From a checkpoint of a small contrastive image-text model: text encoder width 384.
Rows from block 3 of the image encoder of a small contrastive image-text model, named by matrix and row number. Each number is 128 + 24 x the weight over its row's rms, rounded and kept within 0 to 255. All counts start at 0. Numbers have three digits each.
After each channel's rows are labels from the 100 images, of 14848, where the channel reaches its highest value: "patch colour" is the nearest of a few named colours to the mean colour under the peak; "strongest on" is what is common among them. Only what is clearly more common there than usual is listed. The data: procedural textures in two colours, tilted and lit. In brackets: how many of the 100, against the usual share in percent.
# pw: pointwise conv (encoder.blocks.3.pw.weight, 256x256x1x1), inputs 128-191

pw.178:157087036108108117138123146134113158147108100106138131117143097117145127109138107094142142063069188123100154101107159127122098118157103119126143118129137120161131100142125158122181097113138111
patch colour: pink (67 vs 9.8)
strongest on: white (61 vs 16.9); pattern colour: white (54 vs 8.5); pink (39 vs 16.4); pattern colour: pink (32 vs 8)

pw.72:152113112098143135102100118092106089140145160176088103135131170120120171121132149090153097162105168126174095122174140140129115118139175129092131157095132105109091142081128158112125118135124157
patch colour: green (43 vs 9.8)
strongest on: purple (45 vs 16.6); green (42 vs 16.9); ground colour: purple (38 vs 8.5); pattern colour: green (32 vs 8.7)

pw.206:138092129124099051149093124130147135073154106133134123124112158086130146128148118117157127160130112134190156147127158159127171182089129122110102107141142114111131125132104141136126112119098147
patch colour: yellow (25 vs 4.6)
strongest on: yellow (83 vs 16.9); pattern colour: yellow (69 vs 8.5); ground colour: purple (26 vs 8.5)

pw.30:112108169125149142148118114155144180112155114138139086110187111143168120136107135126121123142083110106155132095159118141121147107139113163119098161148125105128070104106095135115133129166093140
patch colour: purple (47 vs 7.5)
strongest on: purple (74 vs 16.6); pattern colour: purple (74 vs 8.1); ground colour: yellow (35 vs 8.3); ground colour: orange (26 vs 8.3)

pw.241:099153145130099162148130137134096107158127130081139121179114115148122140127119112155152117099116154140147143106119137169104133088133150107117097127113117094188149104091125097151173133079131138
patch colour: pink (27 vs 9.8)
strongest on: red (55 vs 16.3); pattern colour: red (54 vs 8); white (52 vs 16.9); ground colour: white (47 vs 8.3)

pw.60:105137122097091131059153124137134148144157189120103124133141141111155114159169138166100158120116093121145160141123106117100127173136144124118131122133110145110094134123142148124151114102108135
patch colour: pink (27 vs 9.8)
strongest on: white (48 vs 16.9); teal (44 vs 16.2); red (41 vs 16.3); pattern colour: teal (38 vs 7.9)

pw.138:141108144143124131145118074124088116145116199121117140144052088148170110107103129150125127114127119087180129086141117114147092075119169150091124125116122118115141136160180120131168152100113183
patch colour: orange (56 vs 7.3)
strongest on: orange (63 vs 17.1); ground colour: orange (48 vs 8.3)

pw.10:151129130137150136132111145115142146129160115112111115078115112141117108048137090106126200134162108125160088108115137149125105154147158098105092140139110100156153124156103148094133140093111147
patch colour: brown (46 vs 18.9)
strongest on: black (50 vs 17.1); pattern colour: black (43 vs 8.4)

pw.1:108172122140179149102137135120137133116146092140119108093090119139105141112101180127160111124129139115141131078144127127115119142159115125142121135088108135152121148116131122130148162158120135
patch colour: grey (47 vs 20.3)
strongest on: green (50 vs 16.9); pattern colour: green (48 vs 8.7); red (39 vs 16.3); ground colour: red (37 vs 8.3)

pw.160:119119131128150107095073125137165191131164106161121111098117101136142132115125116115110151129099113136104157124091096092098137136123129137104134093129126111139188154114132098140122176115117119
patch colour: blue (31 vs 6.7); purple (30 vs 7.5)
strongest on: blue (58 vs 16.5); yellow (57 vs 16.9); pattern colour: blue (39 vs 8.2); purple (36 vs 16.6)

pw.85:181151138115099139129096114113140110141145091123129094104089109139096106117159145105137113139094126110147101169132128100063158115145157140111127148171132126110126147113115107112124150129109157
patch colour: yellow (42 vs 4.6)
strongest on: purple (55 vs 16.6); yellow (52 vs 16.9); ground colour: purple (47 vs 8.5); pattern colour: yellow (39 vs 8.5)

pw.122:121098137144101149126101122102153138123091136105129110113131144073123156147149155149115133115154110131117152150111139125124115145142130106129094083131139074128139158107149107141118133120113107
patch colour: cyan (34 vs 2.5)
strongest on: teal (72 vs 16.2); pattern colour: teal (51 vs 7.9); red (41 vs 16.3); orange (41 vs 17.1)

pw.240:104113127157144108126151101122114101161109118155131155136143151121126139130132157143141138115167098087096150125129124125105137090145135087114161119123137169169128148177141092105162131166109138
patch colour: grey (42 vs 20.3)
strongest on: teal (53 vs 16.2); pattern colour: teal (46 vs 7.9); blue (38 vs 16.5); pattern colour: blue (32 vs 8.2)

pw.129:104100181113118129126138145131126096107171122128110140125151105114095140147149118132107106116109121161158081143174142112093093111156094118061128116145102138128112136158117147110135141123165144
patch colour: brown (41 vs 18.9); red (31 vs 5.4)
strongest on: red (94 vs 16.3); pattern colour: red (84 vs 8); ground colour: teal (29 vs 8.2)

pw.54:100151131148137171129136140078110141117137144079092156118117129095163109123116182107151126156128136091130097147123103114090165138140119098091129122142162094102114089095150081131119120134145122
patch colour: green (37 vs 9.8); yellow (26 vs 4.6)
strongest on: purple (44 vs 16.6); ground colour: purple (34 vs 8.5); ground colour: blue (28 vs 8.3); dotted (26 vs 3.3)

pw.0:129133130104150094122122113138104108096125189127133097126099163101116131155114089112084115121113142136113149112098103142124154124135108102142134101133099192130128106109114081098110107097125101
patch colour: black (37 vs 4.5)
strongest on: black (77 vs 17.1); pattern colour: black (64 vs 8.4); white (37 vs 16.9); ground colour: white (31 vs 8.3)

pw.125:110110163125112132110112158148122159106128068134117160127099148134116082152134158079122131097108129141158172170085126119139112152173128154131151154119123155110127150129106110115120132216158119
patch colour: blue (35 vs 6.7)
strongest on: blue (71 vs 16.5); pattern colour: blue (58 vs 8.2); yellow (37 vs 16.9); ground colour: yellow (26 vs 8.3)

pw.116:126104070137134103156080109114131085119131143135086118136149094121147090123119112124123144172120186125106122100145186106115108111161136134117163102138150154099129083113109116142170100102103110
patch colour: pink (49 vs 9.8)
strongest on: white (58 vs 16.9); yellow (43 vs 16.9); pattern colour: white (38 vs 8.5); ground colour: yellow (37 vs 8.3)

pw.53:157115135118131146120115126143139093107122121113102140117169127109106141119131097156103089120092113116106099116132134117113157139125163149138126148128124123108193110101181102101133142131123109
patch colour: brown (42 vs 18.9); red (35 vs 5.4)
strongest on: red (94 vs 16.3); pattern colour: red (89 vs 8); teal (37 vs 16.2); ground colour: teal (36 vs 8.2)

pw.214:146111140094180140131114108077100154150082158120115108169097197108128138113142099115139128136117152131127098122115102151157127140140160126165135104081099135167134123133137109140125105127124083
patch colour: grey (41 vs 20.3); blue (27 vs 6.7)
strongest on: blue (63 vs 16.5); pattern colour: blue (52 vs 8.2); dotted (28 vs 3.3); pattern colour: teal (28 vs 7.9)

pw.17:127166103109120159132127130146139130142154100111123131075072132141140137122145134129105125121102163133154160152111156071105121056128108132119104167065099136114120099112120151139099147105135160
patch colour: purple (52 vs 7.5); pink (28 vs 9.8)
strongest on: green (55 vs 16.9); purple (52 vs 16.6); ground colour: green (47 vs 8.2); pattern colour: purple (45 vs 8.1)

pw.234:158119119137059135122124121121115168115130145141096127142152108122134104137124126164126123155118120094099118117154155087124088137150137116105153129126135120129091141132067101131178135121127112
patch colour: purple (73 vs 7.5)
strongest on: purple (84 vs 16.6); pattern colour: purple (56 vs 8.1); yellow (49 vs 16.9); ground colour: yellow (31 vs 8.3)

pw.29:112115098149135155075108145124124123127126128166186151145142142110108132135150175142105092164128143135105109112126114093109074130104107168101127110115090115160133124103126155177145124105108100
patch colour: green (41 vs 9.8)
strongest on: green (90 vs 16.9); pattern colour: green (66 vs 8.7); pink (39 vs 16.4); ground colour: pink (29 vs 8.3)

pw.21:161128120118138142094100150155111128151087135120133095112116135145150192148109178115100111164133086132106169149146098123127096144120156106116118090145146107104118134126136090130181147127132142
patch colour: yellow (47 vs 4.6)
strongest on: yellow (61 vs 16.9); purple (43 vs 16.6); pattern colour: yellow (33 vs 8.5); ground colour: yellow (28 vs 8.3)

pw.196:140096125126121092122161110157118130099134114128132116116119137123112124115134110096145138114127130120128167124132133133103220116150109129119134146148127144157123115125154137152062137136132091
patch colour: brown (53 vs 18.9); grey (45 vs 20.3)
strongest on: brown (48 vs 16.8); grey (41 vs 16.6); teal (36 vs 16.2); pattern colour: grey (31 vs 8.2)

pw.233:122112120107126102109140125145104121115113116132119208118162127129103103124103124156151138141141127160129134147092112130137157143115089134081150115125114137112123144120135152101111137098104147
patch colour: grey (44 vs 20.3)
strongest on: red (49 vs 16.3); teal (46 vs 16.2); pattern colour: teal (37 vs 7.9); ground colour: red (37 vs 8.3)

pw.27:131102080145146091149103126161130115098176180111136129157110109146128120105126147171099154093138143089115081129116149129068170137133123118127166124136118125166156110152123137139121118112183131
patch colour: black (32 vs 4.5)
strongest on: yellow (39 vs 16.9); ground colour: yellow (25 vs 8.3)

pw.187:138129128150105110115077122134126120112151144132185150133129094119116128148154156116124133113115078138131122142156115127141141113120163126110135164071114125148129110090144159164106112160153129
patch colour: green (35 vs 9.8)
strongest on: green (52 vs 16.9); ground colour: green (50 vs 8.2); red (36 vs 16.3); pattern colour: red (34 vs 8)

pw.31:156112104143086122122126096146122071154150164121116106111089103099141135134172127110101105103123106078129090116099127119126097115128110128144159123145134166157130097147127110131139175108140168
patch colour: red (36 vs 5.4)
strongest on: white (46 vs 16.9); red (40 vs 16.3); pattern colour: white (28 vs 8.5)

pw.121:098063099155136162118155109096156092154133100112115096117104133135140140138140172139137102122123139133172119108134117114183150116171109113105128121093122122128071128135112105133101140176115137
patch colour: yellow (34 vs 4.6)
strongest on: blue (45 vs 16.5); yellow (42 vs 16.9); dotted (38 vs 3.3); ground colour: blue (36 vs 8.3)

pw.9:109129117108152103128120155160139113142148125121176142180130126117162134129085130137117090143095126144105062126080119104142139134164112098116083158120127094122152092183136124127099086144145177
patch colour: blue (34 vs 6.7)
strongest on: blue (42 vs 16.5); teal (38 vs 16.2); pattern colour: blue (36 vs 8.2); pattern colour: teal (35 vs 7.9)

pw.145:128117132110145132105128118136089126139120115193094122126109102111123172203161153121133104167127000146147125157157100116106125089133120138186107118103159102125131124142138145122183110141122141
patch colour: yellow (31 vs 4.6)
strongest on: yellow (56 vs 16.9); pattern colour: yellow (55 vs 8.5); blue (36 vs 16.5); ground colour: blue (35 vs 8.3)

pw.143:128148072120114122085132162110155100114158104161112098124078142134136121111084125096105136170125135130157104144144136112113094132140120129114098090128116132104120126103118102147191120154132138
patch colour: orange (35 vs 7.3)
strongest on: orange (61 vs 17.1); pattern colour: orange (49 vs 8.8); blue (37 vs 16.5); yellow (37 vs 16.9)

pw.185:096115104153101166140105148113104127100119132141189123112120117105153148175127140126132115116105113107134117118122097106112121163095121099168135153115132149184131128095141120147125117164115133
patch colour: green (28 vs 9.8)
strongest on: ground colour: green (30 vs 8.2)

pw.99:132120123165135100136100137105130106140100088103120118126131097098124113151104118123102129117094182109137080171144093157147101158117127133099156144137144170128114144170139115108134132113153125
patch colour: brown (65 vs 18.9)
strongest on: black (89 vs 17.1); pattern colour: black (69 vs 8.4)

pw.203:104129171133152119149120143132143117156074079104115114094114101138148187109124121105139127140125182133103102110093125148115092121132155131136146090070107120121150115100109119132139112145170148
patch colour: blue (29 vs 6.7)
strongest on: blue (77 vs 16.5); pattern colour: blue (64 vs 8.2); red (40 vs 16.3); ground colour: red (35 vs 8.3)

pw.119:146151117132109094154132158121144080134142142101121127134112115126145125115153109134135106114129143101158135133125164115094137146123125130149112132104109127141110126140142093102101141111107122
patch colour: cyan (49 vs 2.5); green (27 vs 9.8)
strongest on: teal (87 vs 16.2); ground colour: teal (52 vs 8.2); pattern colour: teal (35 vs 7.9)

pw.211:123078158129142127100110118127134115122132117125116161122132179090118094106153118116134194095153102134112114140156163082163151126106140152091106108118115140149139145144094118128114164142135151
patch colour: blue (27 vs 6.7)
strongest on: blue (74 vs 16.5); pattern colour: blue (68 vs 8.2); ground colour: orange (30 vs 8.3); ground colour: yellow (28 vs 8.3)

pw.113:192185095127091144102133111135144150131080123141103146140110144144145116119102141127131125160115098123130126087130136147088125065120110139090141097106155127136133130095100113108118165078107129
patch colour: pink (47 vs 9.8); orange (28 vs 7.3)
strongest on: pink (50 vs 16.4); green (46 vs 16.9); ground colour: pink (29 vs 8.3); pattern colour: green (28 vs 8.7)

pw.149:129138113108190100112131093113122139105108109132160131124138162106137185138134119070179132148132172121117168136128156123127150110107153133145137140092116171092117118100139162178176109151127148
patch colour: pink (32 vs 9.8)
strongest on: white (40 vs 16.9); pattern colour: white (39 vs 8.5); red (35 vs 16.3); ground colour: red (33 vs 8.3)

pw.12:155107134083103155099135122110153118105144145074151153136089151137157078125146153147139116158154116136176101093128147078135120106174106125142160128141145156102117161114144140109121097140151130
patch colour: pink (26 vs 9.8)
strongest on: pink (59 vs 16.4); pattern colour: pink (47 vs 8); green (45 vs 16.9); ground colour: green (35 vs 8.2)

pw.168:114110094126139117130175123119127106147144138148136123086114150142126162127153094109110142150159153099132115134099125122157162086157146153150157141151143157114110154169156145121145114112107128
patch colour: orange (36 vs 7.3)
strongest on: orange (72 vs 17.1); pattern colour: orange (62 vs 8.8); teal (36 vs 16.2); ground colour: blue (29 vs 8.3)

pw.23:130118096120123119151148140120119105094129147106112144093145106124095123139157125167117121122102116147101166154141108124143124138112142156125109133101131156112132120118123090109126122121132126
patch colour: orange (33 vs 7.3)
strongest on: coarse scale (68 vs 30.1); blue (41 vs 16.5); checkered (32 vs 3.4); ground colour: blue (25 vs 8.3)

pw.184:167147125109126170109132135133137100118190131122140118127093131135122096128117166168153101137143119118092116123116124110154168108108158101121108114140144158145093138104150137120075142138121103
patch colour: brown (49 vs 18.9); grey (44 vs 20.3)
strongest on: brown (46 vs 16.8); grey (43 vs 16.6); pattern colour: brown (31 vs 8.6); pattern colour: grey (27 vs 8.2)

pw.55:113089116110111146154116154127144118136105163125118174076089118133098115083138146139132087119129116153137130161119140121172109156136107135119175153154129068101158161137181120145154135170117151
patch colour: red (29 vs 5.4)
strongest on: red (61 vs 16.3); blue (45 vs 16.5); pattern colour: red (44 vs 8); teal (42 vs 16.2)

pw.199:100105147143134116134133147110076149165159127146122132095117150096106135113178162111116141118162140124160110160117089102111180102175135107147125107158110169119110131129143084159144121148142155
patch colour: brown (51 vs 18.9)
strongest on: brown (58 vs 16.8); blue (51 vs 16.5); pattern colour: brown (50 vs 8.6); ground colour: blue (46 vs 8.3)

pw.202:125124143120158138136131103214114104142112165093134077135131109109087115119111082149103129106138127134096127151091141132123125157124133171123106139136129154109076133104137117141122130119139141
patch colour: purple (51 vs 7.5); blue (33 vs 6.7)
strongest on: yellow (63 vs 16.9); purple (51 vs 16.6); pattern colour: yellow (38 vs 8.5); ground colour: purple (27 vs 8.5)

pw.229:099119136122122127134152126169088165186187123143133119115123183131137134130118138135124113141139167080087135128147136133115143157105141132130121111111125115125117116148119072135139114125099129
patch colour: green (59 vs 9.8)
strongest on: green (59 vs 16.9); pattern colour: green (46 vs 8.7); dotted (27 vs 3.3); ground colour: purple (25 vs 8.5)

pw.38:135125090159088152147106094114113132116108103110162134093100119140078081121147089135160087137142128143141099128119116127135146112124163127135099134116111172119115130102143141105086129124152117
patch colour: pink (38 vs 9.8)
strongest on: pink (59 vs 16.4); pattern colour: pink (49 vs 8); ground colour: teal (29 vs 8.2); ground colour: green (25 vs 8.2)

pw.226:104108146136112152136127085127152135153117130135165142147153143088166148149101127126109115192134118134195114149162089117118133110156120126113140086107133140141122125098123111118122133141154163
patch colour: yellow (31 vs 4.6); orange (29 vs 7.3)
strongest on: blue (54 vs 16.5); yellow (37 vs 16.9); dotted (34 vs 3.3); pattern colour: blue (29 vs 8.2)

pw.228:135075108141063087135111146120142095115116145147097107125141115122109134122158133123126115108136233135142150140146092124126144155097161135126144109118144114073121124125134131137180153118072109
patch colour: pink (26 vs 9.8)
strongest on: white (60 vs 16.9); black (42 vs 17.1); pattern colour: white (41 vs 8.5); yellow (39 vs 16.9)

pw.34:079111146097136090149140145126139115151089122130130129133103131151127125178083126152140155133111122122149085144187114066117142136152139108122114095108136160133087094121162109081144122129128152
patch colour: orange (28 vs 7.3)
strongest on: ground colour: orange (26 vs 8.3)

pw.100:080102118161122131132126137137125145135161162119125104133175129117075117150119134131142165104093123103106119129135110133112112128118133090127121162121122089116095108141086161135184150117098091
patch colour: pink (31 vs 9.8)
strongest on: white (67 vs 16.9); pattern colour: white (59 vs 8.5); ground colour: red (25 vs 8.3)

pw.74:117124127129116104138126127096147137111137095097138105125172144116116103139125116138121132134120000144105132110126152121092131114129168140123131122131154133120117117125105133130148121140127144
patch colour: blue (25 vs 6.7)
strongest on: blue (39 vs 16.5); pattern colour: blue (33 vs 8.2); ground colour: orange (29 vs 8.3)

pw.231:164141156122120158142133143095127137107116134112108149156139117152042135123094137136162145102115075100098117138103158156099116142095129132153164102146115095153111102143113138086096137089115118
patch colour: purple (53 vs 7.5)
strongest on: purple (77 vs 16.6); ground colour: purple (52 vs 8.5); pattern colour: purple (25 vs 8.1)

pw.66:140092147092096117125129146089108121103129113083114127123163100141099124105100122120115136130138000157116139133138129143108126110151132129108131148152119155110147139125105132132146113130121129
patch colour: blue (48 vs 6.7)
strongest on: blue (83 vs 16.5); pattern colour: blue (60 vs 8.2); ground colour: orange (27 vs 8.3)

pw.69:121128098151136093143118115124139132107124176116103128150117123157138142156112162103127108146148094148126142101123157112189111085142098125147105162114084114115126076141145109118130107106124141
patch colour: yellow (28 vs 4.6); green (28 vs 9.8)
strongest on: yellow (64 vs 16.9); pattern colour: yellow (63 vs 8.5); purple (43 vs 16.6); ground colour: purple (42 vs 8.5)

pw.118:148119114147142180115130118124121104174128147099163158107137124125149127125094127106101142093170121123110094151141137101097111115171127111106113140170093116150123105127138094086143108122114119
patch colour: pink (26 vs 9.8)
strongest on: white (51 vs 16.9); brown (43 vs 16.8); ground colour: white (39 vs 8.3); pattern colour: brown (31 vs 8.6)

pw.61:138145124154106136154102132156155088144154116168119138121127121139160136103139135104119167120127136127099115129145103115110126127116113133101111121138115085110165139092158156130095142120157155
patch colour: blue (47 vs 6.7)
strongest on: blue (78 vs 16.5); pattern colour: blue (48 vs 8.2); ground colour: blue (30 vs 8.3)